{
  "model": "model that predicts nearness at each pixel",
  "dataset": "made-up ball-and-stick molecule models",
  "train_examples": 195000,
  "image_size": 64,
  "grayscale": true,
  "crop_scale_min": 1,
  "horizontal_flip": true,
  "translate": 0.12,
  "cutout": 0.25,
  "output_stride": 8,
  "arch": "convnext",
  "isotropic": false,
  "norm": "layernorm",
  "hidden_act": "gelu",
  "layer_scale_init": 0.1,
  "inner_norm": false,
  "moe": "expert_choice",
  "num_experts": 16,
  "moe_every": 1,
  "expert_mlp_ratio": 0.25,
  "experts_per_token": 1,
  "shared_expert": true,
  "patch_size": [4, 4],
  "conv_stem": false,
  "depths": [6, 6],
  "widths": [64, 128],
  "kernel_size": 3,
  "loss": "mse",
  "targets": "nearness",
  "residual_init": "none",
  "optimizer": "muon",
  "muon_scale": "original",
  "learning_rate": 0.021,
  "momentum": 0.85,
  "nesterov": true,
  "orthogonalizer": "newton_schulz_5",
  "adamw_lr_other_params": 0.0013,
  "max_grad_norm": 1.0,
  "max_steps": 9500,
  "batch_size": 512,
  "epochs": 24.9,
  "lr_schedule": "wsd",
  "decay_fraction": 0.2,
  "final_lr_fraction": 0,
  "warmup_steps": 950,
  "weight_decay": 0.02,
  "adamw_weight_decay_other_params": 0.05
}
Rows from block 2 of a small model that predicts nearness at each pixel, named by matrix and row number. Rows with one number within an expert belong to one neuron, the router's apart. Each number is 128 + 32 x the weight over its row's rms, rounded and kept within 0 to 255. All counts start at 0. Numbers have three digits each. After the name is the row's rms in percent of the matrix's.
After each expert's rows are labels from the 100 images, of 14848, where the router gives the expert most weight on average: "patch colour" is the nearest of a few named colours to the mean colour under the peak. Only what is clearly more common there than usual is listed. The data: made-up ball-and-stick molecule models.
# router: router (model.blocks.2.mlp.router.weight, 16x64, trained with AdamW), inputs 0-63
# up: expert up (model.blocks.2.mlp.up, 16x16x64), inputs 0-63
# down: expert down (model.blocks.2.mlp.down, 16x64x16, transposed), outputs 0-63

# expert 14
router.14 087:148125193162102119161063107116156145133130166128113128168180145111150101063173088110129167130114158167102125135182122092174086164153176070179094079148121111112128154115143139122094174085100158
up.0 069:070115145119163152188110127169088095154142078109129114154140198124153153146097126081121118125075111100136105134081176149099104159123144182148144162081072143120171163135127171110171131068069123
down.0 079:100168085176113130091121082106109095176122191139127142129077094120135197114128073168143185162141092127139136143113159082066138124148121148178146142104062157148113131131100129095091146162196124
up.1 100:098094161130124162078211155082126072126135098124123077106068127164139112136192143147135155149138114102124126121142150103196194164157127095150158088065123090149135160122105097105107090129153165
down.1 103:103116047196115090136135119123100150110119141176142109135177140107092124113110153086120116121163179172127143149170104112169095090108112144131144044181167107163133085088163139048129128155120129
up.2 110:124106152160143161113094128137164180097108132160060119162068156118116107112123099143117095101114126138115082175071157101120104069084124067151138163175137170167148113145094151144126222140162136
down.2 113:169120172111098090152154173197055149107179101112131136109132150092115136152124122176158087132118093123172149047143133176132109074130089124153143114135048111183151124131133124138141131155100079
up.3 102:150177129116109095156107167175097131154143087134133113136085159087120153111082098109117136116165174199120118139121156103147100130115132052154104136160167103096199153189167068112117141126094067
down.3 103:163172175066184169077147145156149099162112161093119144155154190110098098102175111122147119120162065120118120132136110090076129146212104178142114133111117155146072109127122091147139144095161101
up.4 094:163132122110098210135125155049137214135105107129104113162104151097123170144125057156117116140076127156118116175158096105100092119168156154169167147160123087136132111097165126155087093111094158
down.4 092:134133182110140145174102134137049134115145152136100173108189125135113096114123131074148143160203149112140054102123099117142133134093132161128151092150096144154033107119083124126177147173124089
up.5 104:114105097105093122164163118186135149103073128111126126127101189106166140160098151103152156167132150102114112128103163149111055078115124123124137091114190135121148182121068189209113161117110077
down.5 095:162119115138183100117120157127139109145169130083132101142164177159192174104169088132137133152062143108136122117114096149171136093117172154138106125103085180103222094161179185117149120144124089
up.6 108:166135109124127140133069160149123230084091088153134156099176181089138137118140123165117106158097100094138110123123087123084167072140196164162149144184108104114149113114096132120063112131140149
down.6 112:169090165155196119174124139140168139107127129140138079159141120187151098167170080126078155100135133087063133065131119123111153149153134179129121106177136154078098137106119153112137123168134215
up.7 098:150084090075121122098087104081080142150109095154196134184116098154130157177114149144165110176096129136117108165143147146059199114107123157101112102175168091099160124143180126152106107112098161
down.7 097:096131124114114110126119122155086091088089168120054176111145154116147074113163167111082134136229107146103086100130129153111097150125145137090142142174115119150060138094059095110116090119168131
up.8 094:106079169011130107057198140133147128167133134140108142140132115167142103102100153124141099142122121159111063083135124159098156148168164133116126127143113125126124133133219128146169138114071120
down.8 104:154123137124099151063120157034158078099110127144128120089135088149126133151052141157100118164157088122129137122128095149155155091182127103118136169118061065129123135127146095172075077097132104
up.9 105:099096114147177107139171092159141093153150179144048178102168164162164138049110126126150153172141134142098133062115107138145133076125127178160091125100147041100104124109129112124154135134130124
down.9 089:131174134136160121193148158141142184056130091188117089086161134104113136120100154119161112208098171070109077144135113141186091116129113128133111167147158127116087133138154107077118072160146148
up.10 094:119169130128123128122134131113131188084096135099166170117129170140090167173138109144170100096051111111141126160121067149175118140118089174102145088157093139035129158152181087119124078143148156
down.10 085:156197151074124119114116134073099132085129086124134162120089147125133114188156154162138151086174152113115094070130097119111104131122150178173099109197137206131121142179084110093186127123108132
patch colour: grey

# expert 5
router.5 108:142164096148182161183098156134160109151149180116110087114146123177135191188142078119092146128128119140129140059091138169118109135108126078140159090074178101200124163146121153124134148107180143
up.0 093:150087147134094156154146084078129145146146159120133112171140084168144122150116101102045119077180134158123128131094083161089190116170151165155129168111098168120125094079082075137160095169137165
down.0 081:141139102096155099195137081169172075118135143110169187171145108095107115082122070134202162032123182108147084104124082140115140116115094131154125139092131123109097151123084130134130125115109146
up.1 102:114097121119112167132148135193184131112149123152158186117160114118122151099118130172076128110118091123090058189147107153152131120153115122124133131121176081148188120097144018103138145094156084
down.1 088:105131106127125089170109081091163073178119125113185174131054072095100158156154111138121130176144116175062132183162130073166146168148103118156129149113121125118081132081125115155085114118099098
up.2 098:098158080105117153070145194137142105092184154110116079160089140152117124129108051134154161137141101160125182137092166135083093141142113078088174111076129171139178115147130163079143163133118151
down.2 092:109116087161124094108105117098188079108138104125169111119147087114117157180184125158129195070149094163164147155115146118166154162141119106123103156158120141051073075144154120119121056145110095
up.3 095:104131104116119116097116208096132185102112139124169146123111102182092175109108094094099162138080120125112082121178071104109098094128123084195143134135129144093120133158135200189156124179161142
down.3 093:137087147116136151140106156180122115086127084135148085087152126139157188083093126096155091144096178097131175139109142131146171072163208173098122146127156118181181137142121154168103098086166168
up.4 094:169121135091127133106066140088096145160111211124116107122125145142084210123084114158180143108166204107129141145087086115164151093126085128108083146101159127148109110075135133151107174177121124
down.4 099:110079072105116148139150132129146066114143170159070105123125149179124116097154129102182127101115207128112171191132133090067151119150162153123145129051094135138154140084167123065124122156111139
up.5 090:099169093140143174114172160067163126128139091141179157081100093138136164145123155111120101142099076191147138073102162123097163142102183177084111063148171132177164103093105142106099118114114124
down.5 086:107099204145146139176148102152100145134165137167164144131097140129075087153127134134107156147168058162107085124163062139133188135169109113101147132174077093080090122107074144156134094142095157
up.6 109:130091183103124116166156100131091127155098098142026136151205156133109157162138119121168077154114157111105127080175098126128149073105101106158137097151072177158097119151141128127092130187144129
down.6 105:149096134117107095096182143119144128158112138108125171071145099158104119187118183101093141164110088096160083059091125197166141132082105134141126105141145135131116085144137104189061125161144070
up.7 102:136097174069104121094089115118105162173067152125147157138103110135101141140126094181070123194105146097094112138161170075108143137159111165139168167193092104137132064157152104102163100165153130
down.7 099:119117104094133125076121112105113146157176161140138112198125108200132102135126144097094148160115170135077174132132155101093136116178049142075173109110136143155140153067093140093117168163123197
up.8 113:109222145104120101117145095137164081110107145129162186219096095088133092110156167092146116108156164104105153155174154157139114135174121092135168126132125140107085090139099099126149101118056124
down.8 151:195129124117190091144108123137110224167073126157111144113104163148172124065090117111120097144145154086104153104158147158121113130171151194126161148096122110154173189125128118153104165129174117
up.9 100:124118076177204153122111115096112101079098155124107117084130090115111156184168119145156098127123145168155159138140153190091138154092119068126077129152187120166174135103109113086064158092144141
down.9 093:086131139143106159146103091121064099149145157089153175126091078181117073161134114157142167102222118167137082145167144117139167167159156130163159096139152142120143117131125091055139138184117120
up.10 096:086163140148200088129138120131166116145116160135136111153135142032114120110107094139081150189111152151106136102085125130069116128112140123154146150105135184136158168170137045052129118170130122
down.10 086:114221138147112094139094091129085088136151142154152125118125105052085137112196075139148157117166124136097147079124106106073154165089091169117098129132143088142132152134135151125181180073127145
patch colour: grey

# expert 4
router.4 104:085160112162097113103121137106164095136101129114073127162059125145098077084163132177192086132138152079140141097124211142106114123081114060093135113060102128128124133109164089118132163153128127
up.0 101:111105138100122106158149145103098000168100138145159136125138138167120145138114105153118162149131148125136157116152112145162104132146072118200099140078098125166161159138111126099115069084156151
down.0 103:085178104049130092089147160122142121138109173108034086161179109123129155119105124088097142151112123081148196150145165096148115137158149130145140102163199127175098128160142115082158134131127121
up.1 110:160024101090150160138129165129095114178155147108048097081128101155138132144107125113103157120140103174106180116140114111120150209126193143106127132174128143086107119126107100148093172151147105
down.1 097:146097134154106167069097168135123116158113148069112121167092111117159103150131144098126166082210136148110184204117176125102141150149080095114108129132126121113114092148132139096154126212133194
up.2 114:090065196145120124077110133127135121161112117164113085133086171156108081077055112139194131070120119141158169168129123087137183163119117133181126125133156101171109172125114125119103157086163145
down.2 105:117120072167150063078165125165181129164147091152154136132167079128090143108136141123130159117119130205093111142112154060137119140124087110101118086152196136144127110143109168096149116179172190
up.3 093:139089103117088094156121123145100162136131094138076133111173089193112131131138106050124109162120068149176110172114100093145110098128178212125086139101163177137117173110125116177148124183121112
down.3 121:134113161126135116153113072134084153064143158121146136125164156133125132147102122141113106181075130079085072068112048103163138132114163140111117199118129102077168114151153120189102095085133088
up.4 093:062114086135156169090156123152096162107164154089097104080163094115105086171155134172096121142129144211176150142090154135098125164135123080088119107153141106153139162042107119121167148164132119
down.4 084:128054121151166138125117139127117103152091131181204159084066119144126112085162165137164115130139134200157090159115145116119137130133108142137200126108131126159145116091086091060127053129154155
up.5 100:085122075116164190119162176124151124201104087123118086104156133148104122139132115093128173160100122192136087110169094086065182179176147100128123130075146156109148092147112134091096123155152132
down.5 094:125105087187077126085093140134129150048074152159097136116105111107118101134127136077111155172140124157156143083108054098111164124135133154105140113170126105134156064112063196098152107121132166
up.6 097:157066097135107140131105133147144143128129160146074124086153155105121152100076143171156100130136178136090131113116171184108156112100073172133098178136153129155150214080158098127131109095109047
down.6 095:155050072150164115075137139123127111138105199103134134156174110061158114184169137128164161159101055167137098149057138173157126114126157095120159102070134129133142116122111123108147122146132099
up.7 109:115170102144124164145080094200123210150120109172089098152077163180143086123168130123108147122072168092118134127084147107148121095075166174079079089117160150108150094143153134104135125131137149
down.7 107:125164141071085130094182161144073088094131163168133178158150181106122152161138120155082163143072142126156179081134095092077082131119116119107134093117121153150161168100114182114174158096167127
up.8 091:132185088105130096103184101129167022093141136102152127170167084158189110109111128104120118121187152093117160140096127151092123136131124067120105120116158086186123157152114144131109194135105143
down.8 093:117127087126118139135065116122168123157059168088200107108047119160163153132138101152117121110150122177107133157140150118134132155180220157135164165129169113087162165143105116181101138143117126
up.9 099:136145126086153149102111103143159079142135157164083132158058126108078127131154159116137150114124160117111135074103200108117129173122106135116220107064126138124152125156211115115178083093126109
down.9 099:168135187169170162168113102093147126103139126110122169132113158114150068078129072142147110138115137098138086097129085134198151105075165170146090095108114120141098135133169170205106185117141097
up.10 111:074126116103133097110133178127178128080140118153123127142107152144114183088167079107114202154117212125101071113131189147083085104134102161113138111122127149054119177138118125153187132112132131
down.10 095:170107134123144134168057121115055114143135107129185105118079111115107154135142117188149078062135139118086186148105093157061146129050172128132136111133073132120107096110159101123113130087147123
patch colour: grey

# expert 13
router.13 098:090040108125071100108168146143117181150165144135093155143167118132143139076125127135149142113147189156161118163218152114119151125111109126070063129144151098138101145147191146109166165135105126
up.5 089:090140193096122101139110074148142164176120211149120158168104100084128140117111107148136066087189146157083153154161146100142096156142089069172134108107108157161145110103139084076150105148117127
down.5 083:091139110165142104087147126103108091137096103163116175125059132140097097125147138179133131133163121168113098163125159092091145155150173106165163111103147128154160126102049091075167091109151220
up.6 101:135110170116117206098128152133124168164129090127101143120110085081177130118078180138136115105156183108105154115056135124177135082150104183132078136219141091146093116083133105137142138114142120
down.6 110:187143128117209135171087112116150108139094089073177105139107121165107160144107131186083126090108069110165069141100107119106155164152115129124113160122100100061098149109108134178089136099150082
up.7 114:148115146106054134144112114060156096121131125184159108126125109104141147151135155100210087110101121074093153153131167115135126128110134165071060132096173192090164101118126158171110133166169130
down.7 115:162119176132149134126188104158169121031169108188179110130094124135115145136109146134088109050112061157122131105092106103087142114149144167162128096137083107101146105097133111123113188119115088
up.8 099:155129116096113172127114153057112180182076091133077111138037149083160175136138109116143185194101153131107130096155149086134156130149196125120092121151125143142124068143100131141118113131157139
down.8 094:136172179102080178119127152130126116149071164141093121143113121181069065120156142146139149139146188154159186159181106143137116182182091116144137129117148145060144163142113112073126135170136166
up.9 105:121124143106159138145136080136106116195181092132140140141141165100140055127049109117109171083123145140115104131094104085154126133145129170138135169193131058145148151151169054097152130175095113
down.9 103:184061122128167103140150091109145082098118180143137109158094133108136089130169130101088100135140108135103118119125078121137143073136135162168151093107097145168109157077087072080061068135137069
up.10 102:113124103130122149152143117147134079167083170128106091149163121173174070115186164117160190162086095144101129159063135118129086118144164149162082056125106109080135117131203101157127120097123114
down.10 098:135151134154161127068129133124120150125138127131111136070106168099135128093064108151118128177137177073085111144151128120205147132173169110033133154172121085158108130161117147139104159054104109
up.11 098:153123122184027116137115076136143063129165120153173134144062182108144145118127123160165121104154117140123157154102200084131104092111129138053122159132100115095131112172089129125166165126146125
down.11 103:154129114163162136126160148126090138094204108167130083130155088065152172120137154178105107089116133172187175087110144112161085092129113108116075107108111099189110128199113102111158113159127095
up.12 087:103155098158148127109099151112141067161088134151063174098098121096099123072087138141151137101135162111138137089137168118078199184146152071105136120129130114169174136143184147158077169136152079
down.12 086:082057145142123189076117125154084125188109135111162115152108105040100115095170186105103131192108116134090113111120148138129127065135103120072139145136154106164132066143140140120105152145152161
up.13 089:206146132144068151118147113127102144167138118115098127163128109122161136137050067149129119104116154090180204129157149109160114132115100165093053124135109056164120112089158127140170142114113165
down.13 094:068149116068113116091120115105127155170125115117185114158169139160102115145145142151100143140134132055089163157133139114110107161119152159091181142082155165130187137090084136092143204081137192
up.14 093:098084070097135086127174138154116106108082162152118085190156143151133130103205167153173112097076131163112115148144158165138133053119109101152085113134117144142165127150202082125101147101109108
down.14 093:142088148122183102129183134114113134163124185060125097116157117124135151106071104124131103126127128132130108168052091109156116128142165160163091131122116113167101163157215184091099177076159132
up.15 087:139081151095149189086139142073141054141154134062133141086071102114161124156137133129156096152196111129163207099098177121156118194105143128114118148116102126109141108121089122077156138126146145
down.15 089:151141136167129123067121146154100141125176171104145208148125146114173130158116177111146121095188113160099110176092155162126168163089082067082151097163103146147090099126085154088163157133098099
patch colour: grey

# expert 0
router.0 108:074166142106177192101159117157128066116106166126126137205128097106085080132175155102087153122116126148111109088130143121104162163132132095170183082145122159144157116137127098109070103107059157
up.0 102:089103171141110146173059106162086121155126161170154135112146169089097106100121177105150084154144177133111067126090102175150157128148099145117127115130156174116136082119101091144044166112187137
down.0 092:107133099188108102116169158141143102154144109132179112143170100140077186132132124126120167131123070109116176190149141098074153191132171066181168150160106132130100109112186127151157120069116126
up.1 101:157146138089170163159188125117127167072123123191130076104159165123094155161096142076128139130141119168098101116084128087138132099152177085149210148112118111117200098144098120078117086122103124
down.1 102:142218131156135089100145119133108153131121126109191160117171147119165145156113092145125131110061107113111092160135139139168108178181187131139118130111216131129113131120093216131170150149096127
up.2 118:141205138150159082105145120166214079159105078118129119148126172161102169100111106114106095117149191092148158103134134176080100143109157105173107098162126105133054132163123114127100124146083122
down.2 114:153173123212115058097079167175121106118132164123120119110063092138070085112111077146168035131104108123132134122151108133115088120129131131144169137146106110088149083139057136126137136128139121
up.3 093:122104090091078147134149115140179106098137121136180085136176149192158132115123162110152124160117123105114094157099173136146139148156102030083208129111124077123128138107178101116148181089104108
down.3 094:114132123164157089167135095145155120180134100178190104135107097085136119080158121159113134155106183094067094122158111133157172101157120179165171162167173087152116070179115122165090089133116133
up.4 109:159060129140117151146117106103115164105152151112069144177173089062105116104076129134171162176118126201120129094146186083149098118112173113088132120121109141088155109152143101166069153131176144
down.4 093:099087095174095082096090168109127105166155149156144153129091062099096096218160127139138189103173115170150183155126108072095119135136103094121091119134065143108136153096139146135128086136128114
up.5 101:136135124126131083107161175118042105186188131115111099088113134129145174069085110138135140158080089175121078141148089052146131170113132146159151111122135099155118123110114161181133170142113182
down.5 093:130187073150091114157142128090087071139142152159164130135116139107139170172160113167154181118131129165175085105080069101099164142144150118175116099140071112046119110110141086148148097094159132
up.6 097:094224153120121100122137048116169117083119158103157170194166089087122116157122106098150109134140132088092135105181151161151161064154121110143158084126120127138093126136101137131132132108099200
down.6 102:166121178105166157152164142121231125078089124117129123125145174187164128152129131162110082118161115113127134127146071111092118127155154123101135179111079135103173215132111125180096097125145152
up.7 096:107095129087131108146121138081086097082107188122185160164119147138094156139219145074153139095102150122105121124180205159128097153136127079107093080124104170114125129095149146122181088130146135
down.7 097:118075142124121179176154150173118132116104106151044206143128176190146129136109114126114153193142146091110098108138100104150095127156145135118145145099148121133141214085156180135090160145125166
up.8 091:116098143177112133152094128056216158127133091076131114085099140172189118159138101084125135137113054147138196128188146190118079124112133086098102143139131122146108136135118102118145136148168123
down.8 090:085123174131118106175124092047098161086085175110159167083132128110089113141100149066147132122157178183141127189118140134161147151128123132124132134145128166111075048121121107094130084116100082
up.9 097:145112162137126138111111155127138121162144085097137066085043179153146119148133130130162139125112056090143077078128174144178168141185126136107150109154149087137157125123078090110172114140202108
down.9 094:162112134139101128046146147164133156051100078133138085142149130130166127123173140126118121157116113176168067119119109123108107108065123090150172130122169218086115084162135100128102155165140162
up.10 097:063101158134106107167110159129110143129163039128064145133131103106127066160133150167144161064116109086119137162108146138133138188136132087176164082158136176102071170130181138120140130141114114
down.10 090:168196155167132164127115132140167111120138170123145096093086109071114092128173112176067181092133149108136127087176131121126180114053116170118105112079181129173143084123098115150124145104167133
patch colour: black

# expert 12
router.12 106:086157111168181099147109131167134099115124146134124126121129127108091088130130111060155155182106105169121099184097121118100112100172104134185131160130126151122130170173162043110196189131161080
up.5 102:129117109162133157119113094153106153148098054128138077131106155121158112182127108114153174114082158173120135108132146095078152104146126181141104080116127070136135144103113209058177147119170190
down.5 103:145112169146141164161082110134165117179132099115203139118088167209143119139111164120133120113145117144097125177145140136141202183136144099136160141118075181069122130099071130133119130160185168
up.6 096:128120079134178161182137167154215080132123172129125170090128124119140130172126128112093122100095137166190117124136090131141190116123141090125116123076138051095180150122101070152105111104089137
down.6 097:141192100159081077132149091081148082121115185142132142130108117089118100122161110156077170098118131102121095137138118073117120177095157176159168067161187128156122075154158099158153111079120102
up.7 094:190112117110062139191077173117111166179080136198095140106112126086122139103100110171118136195155142101118097131156150109063122153105103140177126132111142116107096123127109152102091183179121149
down.7 086:108184126128153115071095112151148065152107113128084078147126126115129139110148125125084083145127132049063119146117107163102161133158163180083112167131166088134124092183175159121096152111158189
up.8 103:109088154094170137170171103118157112121113101132097074146160090094125116168109145107130130148174099139109118134100133171102161152120146161201120148124136151187133074145089096116189076056071168
down.8 109:079144111072129159108193158134164182074143152111163095167169147118095149125103158142175175086095141155161145076178127151100124117156091138127106126121173147129134167199120063142155171114112133
up.9 103:141099154107123129119117121157109016069131098167122092131109094164149162126080171127098137142142111202158126148131119069137101108077139088110124158126148136166131158149142163068141185144181118
down.9 106:087110082073111167134114129106056149165151089123132170068100170101085111148022159159076145126144133120108103105154176129102127138162063097118138124103151132125112127106115138127107116161166086
up.10 100:066119168158131086171159121137088160162073183167124145152139119137157094103105095130109076155190092140168087142109087138109105070116105155165102135171117110072167113163168130085151169096133122
down.10 104:150144121134114120103159141140143118073134146101087082095114185103111151104094098168182106176156109118116088140140087218136124095147136197086080158165061108065127134111125107134153120166154129
up.11 086:113142150104185127157125114153137091162140080146124067149121088051074128112130131092136171146163098217120133129151133126097122132157202181124153143136124070123134109148090152077185111117100126
down.11 091:151204150206098190107069119078126116034123093110144123146166126111086137166150095122174124126115074146155154146099108132080113165125122136142108145141159107126143115135153118081156068132111105
up.12 093:058109134090111092076162113168143107077081137155070120102144120156088149165084171130198147112178113088123103133131190184116134119155134130127193149070115153140127165163149117107115119093144133
down.12 102:112108078073143131193076104104175193121098042115157154158072082161085153105117116129119121156076095177162110133108155149133114097123123147139134174091154138137112163140137121183091138094135112
up.13 105:095106105125123131114105144085132136098115110146049101101151115100092157148111136110122138160145077116174159144152153159135075139131151178147143122135156121207163160146141032113144092085211113
down.13 099:119060152141084115168081079117131187119108125135166125169140097147092124181157141172149139182095051136131217105090154134129133125105142140151117112093107118149153125120071134133152166142150192
up.14 087:135167087074152114093188160128117123130107132162140170173141134116121118175153168127176159121119106115078117122117138137060078145126147133102080120163109126096168170110167033105181102165082127
down.14 091:083127119103093180109145138131092138138096102163123112165139085077146149136105152108138136162075172158176106110079108131150155108076190168102099099059154137151199101117115184149110146088145088
up.15 114:113183102098137174117137098162086113131140149149117170148103137114119110131160174112156108164194184117089077119117103165127109103167067075108134156092159152139108120123147035119130198097151104
down.15 114:155139170109182147205135104160102111140112130130108106137146183123160129128164129130136075108173195130128163174149141115118095146100191123090136171093106213157147134078172134118094158089166114
patch colour: grey

# expert 6
router.6 091:127145181061101182120130127066089189115163112122130159155128115145142103169111159038118136124168079140111126166162112153159181116118139152136122082173150147105106105117059153085103110103097140
up.5 112:139135133102120122094141161103106103173164096160098066100140165200116091171117103099126103175097087106118147139147161138148140089136088184080154131116169124108122157112046176104137121142205152
down.5 079:140139127125115105177163121086176092136162130038178106153178097118136090131109130124121136105141163150136089048109131108121125134090153142183163106145108120078177122137160142202178169121103088
up.6 092:144126088069154088081125125131150137152074087123090144103134088133156101171111117096159124159136159116126178150125204166137118183147137147017162125123138113120173167108149117075173128127105125
down.6 099:148118209104096097066196099133089141139151135121155172108137095112156121154118141124143138160137112166063105147113127148107199185101078132100138161155134182109101122147079123077109106127066142
up.7 098:117194191108135165144093098127077151132143185137156136067109123158135080167124161063132094108175148153134098101034167148126113122122094135148100135156132128140122101119134128174167120090151070
down.7 114:097160140075119096073119178148133095073078134082115108109181102157142107149106118111172111093122128133092118130179097117068169118071117117097108108146102094103111145191081149084126063145166122
up.8 111:084167175096106134103240060153149148091088112151172151110139117105103131111109092091181110119160116114138125123139185131108155091131126188076123181094132124163137128151071136138134103103144138
down.8 110:113130192099107142214099114087152157076110078103077140097114124118098138155163159100110082129179164084191163153121137108117095118090148143109107162107135135119101096167192129122129152188100145
up.9 098:117111097211129135147143110116184063152120226060102098137130093160148125112174119162152127144078091124148149093124115136146131195128153067092149123085143114121140115115105118124106095125184128
down.9 111:151164117139120114139085135095147174064133097106123117069138163087101141094083157110174093071099139162163113172133175156160079120119144118134107085136116119172078023163139115117127095126119118
up.10 124:077157162139141145125150120097165108101096135128102176155122115114098142105113126125010117133142100135164153182132129170133142071140112072132157135212117107169069180148137124132135113131073144
down.10 121:178088048181143141142094139147108154159135145126117125106111085083165079116122154133052156154135173091092099110103148159159121133126170182120172097172129121110064104135103175145087164125162134
up.11 104:138149102105187171074142149153114214098164098147107088093119171111140123128152137152109125116116092061170108120154113095158134105189061153178161097105155107131086166151107162108154093142105101
down.11 123:195088103175141177120107124153138110152147135204152086080083113113138106087142145145106124095157122120101078066123167143111153090100133146080193152116074128120103099116113135130064109156187119
up.12 099:174120163113147167145166142070101141066160133180121134093144129133155153141124129101119151121108061175124079125120086086193142111142155091201102148100125133130187135092078159104142062110107137
down.12 110:154100163114135152110170150225137155099152132156130150153146182136172137135118087151124145139079120137161140105104122100174084101123184166131135078099253113152156127110138146137115155148133136
up.13 097:107073178119078159123144133140126216220125136152095162139137072139153110068076174130123095076152145156113147145100127157132116090127129142158117158157145059113112122148159091143117125138102089
down.13 099:108123149140150148159100138121173063185109099110191149145138124108104143114113115218120180101178111117140073163132118129113164128172166106164161167123123148163141169060104105169124117074165142
up.14 105:134174177072122104190059074170165130105120130081110154153160109128117092109151079095140141138175132111078162134118104188134099149113175095110137112176100169117142194163094130127135079126112115
down.14 091:091216114159145128147140084098133102103097130125102147149090127136094125147096119182177164105102133166111102089159138087157139114094092078186112088115165125149155181098074128118184093102142071
up.15 086:105148147143104108139182167136156068160110117121130181157151083117169140121108138139179105190120096157096244097082140155127127152096096077143092136071106121127128131143074117135141109117112086
down.15 101:138115111224101101109103152160153215142099091162166100133133131094118133093165148132105139099133140058120137085083140167103126137137110194108116126077153090136115144127081124130117173057149113
patch colour: grey

# expert 10
router.10 106:169132150183106169132161106103110058098128164091131160142178132132128095154108191180141095139077118172149160141126163109092169130096115164149112132125072142140173041102147132100069143133109114
up.0 089:083122149122126138092132081052095141127140162140092088119110102125113162129138103117158071133074151225151116093080167136151191085140183155117130118163146172141125086103153156188114129134121118
down.0 095:082139116134136109129153129135171071099082182115088152168167123144142105148175123104174169085162112117164143213065101160088129136124130123121117109106114172124074145154111148096102065161119187
up.1 105:105077185094090189190112137109076071110137140172086176145139115139133135149089177128162097116061137136152148130177142107157150118164156134139114108125132131154052117123139110076109185093099126
down.1 101:167153094121129122069138121192128075164204143168067120124134122108135084121154170138132087114131062084156164123141184155087084116091099144082170132114103113138135170120121136103165173160153107
up.2 095:144099098137134127136124101142149118119106100140127198114121190135178113089114102181159094118116170133128085059112169146160208083136107108137084157186139084173153151063131119152140102080123104
down.2 101:130195169056108118158135098143170115145159164144123141100114119151104128173119086187136131146119113174162140153131158151130092124132179101167079114086206114109044120148114172151118135108097173
up.3 098:091108142166115092142112170156141062080135131111165132104142159115123132176130124109179086108148129143121080128167166115109151166129127030131181159116108092082120129126142174136130190106173057
down.3 109:094148136088113149101120119176126154172116086127108153146196147189133114116130101136072056105067139150147082122130128126122125100172193088115126115131152147138134104195054142112097078133131076
up.4 090:142121171153164154130188067095140128066118100166164166127157170109155115126173180092155134064110149130126140100164147094152138109154093062151118140147136092108143095130127164093137073113046130
down.4 086:115139215141105158132118173121175177114129098145173175079080146085104125119129213103125092171109153097097129115126150162146157083095142148092120168129112144135111076158157125136070076154112140
up.5 101:151112150099117128192097107173147146084113119122102128139116123124158140146147153134153117149149126052090125068190180135147051173165156169143125090080126132158105117129180140127151077098097058
down.5 101:187060139161169128145159159143180133053133142041088135162089081124142079124101113162117105139159114101126121104149094122162092134148147130100140137140089139121192145146182161173087146126150113
up.6 112:098092109159171167100111168091148029096151112142204185097120163148136138152128119124146050112180108183143147098118126152150113106131077139153144143120119102116146166110106131083118131088169096
down.6 113:149138129123170098157139137140193136122108105121141041100134143145159134085070097178079126115166195104082147098155172108087114131164103120133169102092102125178161177066135127152106106104153106
up.7 110:098151118173100108106178171160097083115136127144149111117104171121120132065135174118139090081191120127134135165147094113145140131108092098126084163059144160124110143189168083073161163107191096
down.7 111:140102158077152110134142095131113115135147121164176099182196125113137159159090088110106176165099134148121156136125120047111090088096198134159083140111152144155112135105132145113115181084209113
up.8 095:125042135099074132161142081122157090135183156182124094095129093093118131124084180097138152154117115156102106177119179108142106195135180166140099121093166089166147172129111142115145092099138101
down.8 090:156084108084117077097149106138142153118130076176056096181103103129104165138137150147172097108084102126104183157139151168152096175103112086133106188067131138133147213119155099127124126130108122
up.9 099:098150112126163146142128140166113232089169130162093081118126149083197106100044136188127173155121143108084134095185119100144100129118116133118106099099130093133092140135144145132124188129130090
down.9 114:125086117107140110171138172092133173082161108063128122094117120172152124111087134112153156152156115118052169082163126133142119140167104141164117180152103131141181199124192158193109154159134107
up.10 094:100122130172102173136187078057124112110156105207122099101113152149131133127150169166133119140101188106097121090094148063143152097135100139181124153043134169136160123149118142099129131078139103
down.10 096:121131147124109149143158116152189082176135168074080115116144160141116076144102146188117113150112134122092097151126116149119164117104092152107079114105194174164116139164134199139178084201087122
patch colour: black